Weights of a small audio frame classifier.
Model: mfcc input, arch quartznet, norm batchnorm, depths [4, 7, 7], widths [96, 144, 208].
Rows from block 7 of a small audio frame classifier, named by matrix and row number. Rows with one number belong to one channel. Each number is 500 + 50 x the weight over its row's rms, rounded and kept within 0 to 999. All counts start at 0. Numbers have three digits each. After the name is the row's rms in percent of the matrix's.
After each channel's rows are labels from the 100 clips, of 14848, where the channel reaches its highest value: "top examples" is what is common among them; "loudest band" is the band of the loudest frequency at the time of the peak. Only what is clearly more common there than usual is listed. The data: short made-up English sentences, spoken by a formant synthesiser in many voices. In brackets: how many of the 100.
# convs1: first pointwise conv (model.blocks.7.convs.1.weight, 144x144x1), inputs 0-143
# convs3: second pointwise conv (model.blocks.7.convs.3.weight, 144x144x1, transposed), outputs 0-143

convs1.43 106:505601475498491586473547478445509596542436549514522531452520487537521551424483537491417476551457574517486517555520454440537482497527509449382607459580522540477562547393509498508542504549488507534536430446501435473536561458528535389540497526534595561492485515451490460407563542394478585565549449487499539501461572519489524465528533493496477495612481480457565525526546495595511533413511613496368519445442452545472419465529458458490551
convs3.43 107:443437450565473450582438490432575516558439567476448532450506501534513599512592543456515454512446432495454535513541511477401454417571564573543346509446544501470539511504522548494485385511540519636545430509498506485452555572444548534541503434481497487511485471418480510523459545527605530452428510539464435513514517493474484506567494519399474541505412540489557576554562479512456518463395479540454433516445483547584479488506561491454453
top examples: /i/ (93); voice: child-like voice (69); /p/ (60); sentence kind: request (51)
loudest band: 250 to 500 Hz (60)

convs1.103 113:484430544469578498456545434552544479491527471505533505571532383472570505473491539438469439400515540515436471525520581564502521478545485411466494452499480398412475561540552530479537472529486549514415502490433623485574435480559521488494510472470565559354511598465439532544501594478495451493511530610499597519533583492500498528444502450486528501511486544522535423446469594510536523380494519514486485534573500564578419524421447464538522
convs3.103 102:470478490421527524352556513526520454498453519483610463548391529469471525516481450513470459450463514463422529484576503516487568508533497667605409523610475457576460404522520489464505519541515477503473527398431431405493549531548414579515529458529505524453561460559553494442501500504490471534461483524526486515494413468525508557449490603453505489500437561491443501505486482545573430495502457556531501369502512455578587488463489446462484
top examples: voice: child-like voice (63); /aʊ/ (49); "our" (45)
loudest band: 500 to 1000 Hz (59)

convs1.26 103:500543465446536495431534508587605499532505443446476558519518539539460473549518516565411504470513546490476460488550516464485531627541519482473563463478501519527539459552446525403521490548484523488442649546491590452418547546555469465573560546521526502524466459532559407519413594485460458501440525435508577515502542529537590499465462446517538383429515428493513462365525523470458513456492462471386526555556499453475440424497432560427482
convs3.26 105:481443520443471550451440495459423515506534589433491499547508443507507477576515551406532515575452516486538476433421460524479456368380488448443477506431497535520493521536478463473490552481469435481539552531424569553555507569482454635528463494578464416446523565435569507486481510576465554502429560587478532517416496593462499484550569482422461545467451406484583487512485421541481540433515551483533501469468572530499541514446513468588403
top examples: voice: child-like voice (62); /ɑ/ (55); /ɔ/ (51)
loudest band: 500 to 1000 Hz (63)

convs1.94 099:422383465490520508496544505585502564508524462539547437521537504499508454518485552454539590425474571502505466500642462516484544549499589461529520456512492532565523460496475509619549520426436548475648479565477576513509593533490409454410520407549481475564449473451523518462454447520496461559539546492457483503567560536503503535470431495508445528504391574497472443582566479433477493455437502465506519549596426417568472532493441445496541
convs3.94 094:513636472506523429475449492583506530499505478436495374485517503480419414480561475546379546531525463470538457453424519469511484402554521485466542530492488546494538535572523550471608487465467474492477523584442595436546448566532408539499498553542445462490514414530493475565407584535518498467460569488526490466443446537552483492478562525560456508531487546415529530400492485389516445503471468501453474521581460402488540526396439546520574
top examples: voice: child-like voice (67); clipping (28)
loudest band: 2000 to 4000 Hz (40); 500 to 1000 Hz (40)

convs1.38 100:453453419538531511409549539462461521491568481514501516593486537484494408518491402556507486516428409589518533529488487530449535482524504476481422542573527477468551509521524539591470512637553470554460487518481537502514423488548512558508486510526554447503492433544447533520451466558572508604492440499504381536463449553574473457439552444486421521533438510531534634446440516472454438664484469546574516559561454538473575531530556530527535
convs3.38 102:598561638519556455488473459548520600564471559463579497455519494455596414544408406417462518476444533502430536477492471434371514471601551523502500503513465569535538515510496524538517542446498521420565484558631500509553488427554447518522565497526549499508550529465537548511533549557539507462493444476458531558491510534540436479564431484441461527471483491474497509471487419453513466492444471591622452502489477440520535487620506582558503
top examples: voice: child-like voice (51); "that" (38)
loudest band: 2000 to 4000 Hz (31)

convs1.6 094:466456488509467438581513580494491504529418491443546407532453468466517527587498509515611521578561484463516445494448541406473452548485514443478577507560573506472570482493595566521440473513521466456500444479618580477506534506503569488506465502506489531544512479418557499490455451479431539426446500549564454511518458445521476480547567427571504577542590489449524425590422590507505477544538516546470541525603450482529474385481617556578436
convs3.6 097:550415496478480418507495527505532471453491422506561543557554453522536448508506515443463436479508575422521441471393483452525519511477522545543374599457500489561575375476546575492534584453429488403577507509531495461495512571517513482491457594461459529503560438471537561467513531483538458530436494456608535445494529436544483490472598427480446526446539553485461455471501491445513578544482477563524521560456458576478605354444516495457545
top examples: /i/ (90); /ʃ/ (67); "she" (62); number of words: 3 (26)
loudest band: 2000 to 4000 Hz (74)

convs1.98 086:534539554487558453403552474465399504416475474531507538460421443416527516473486453435543481469538484463527560516613588554478479468516501488516459516560546486544517447542499542508559509572503466512546430490527611554539592514455635519639553532432542572451462530450587509510450465506495536472449531509506486454591497459501434495505473601478580566615480408523517489514512499536613486499505524533405518488499512483517479513459442401467579
convs3.98 091:451504473487466531519454551478507630490493477420521537491431553531429541600477407642501435546502395530539488596496539577476498505563547458474422557441463512483487471484569495494504520499541509507461558477527460501393499519475509526572496497510543540453435499462454515447494541465486426556546446435489459556542558534482500517405586348564461459560523450560497454440556494469345486523523504461447511439535427544572516522459536522544565
top examples: /i/ (83); sentence kind: request (29); "please" (28)
loudest band: 250 to 500 Hz (51)

convs1.131 104:582477511527438525498534555564468420468546591480504519475439487536605493441529535541507512555552353538459544530462531498501498642505508509487402497648512477498529480468478485498477476537572514557559510508508460466495448474457525561482490507502542511555460502456610518617403492494400547480539546509533601518460643513521492490464525456471488474496448540426526499482512597464521478425457569516469481568481505505576360477552472431501477
convs3.131 101:553525514546523487468531543610444463550570534436541543483512531465561516449545498483442470533439441431441507503500413501531516574615481599534519478510565550536463540477482511604428455397466494486471535574583475486573579530425506549572478471509532507488565486530487400442483519506598500573367502411441648487462514480535565507552421384536542501460521459503439511472484567539467473520448560467480534542485488485522523464475545580494488
top examples: voice: child-like voice (60)
loudest band: 500 to 1000 Hz (37)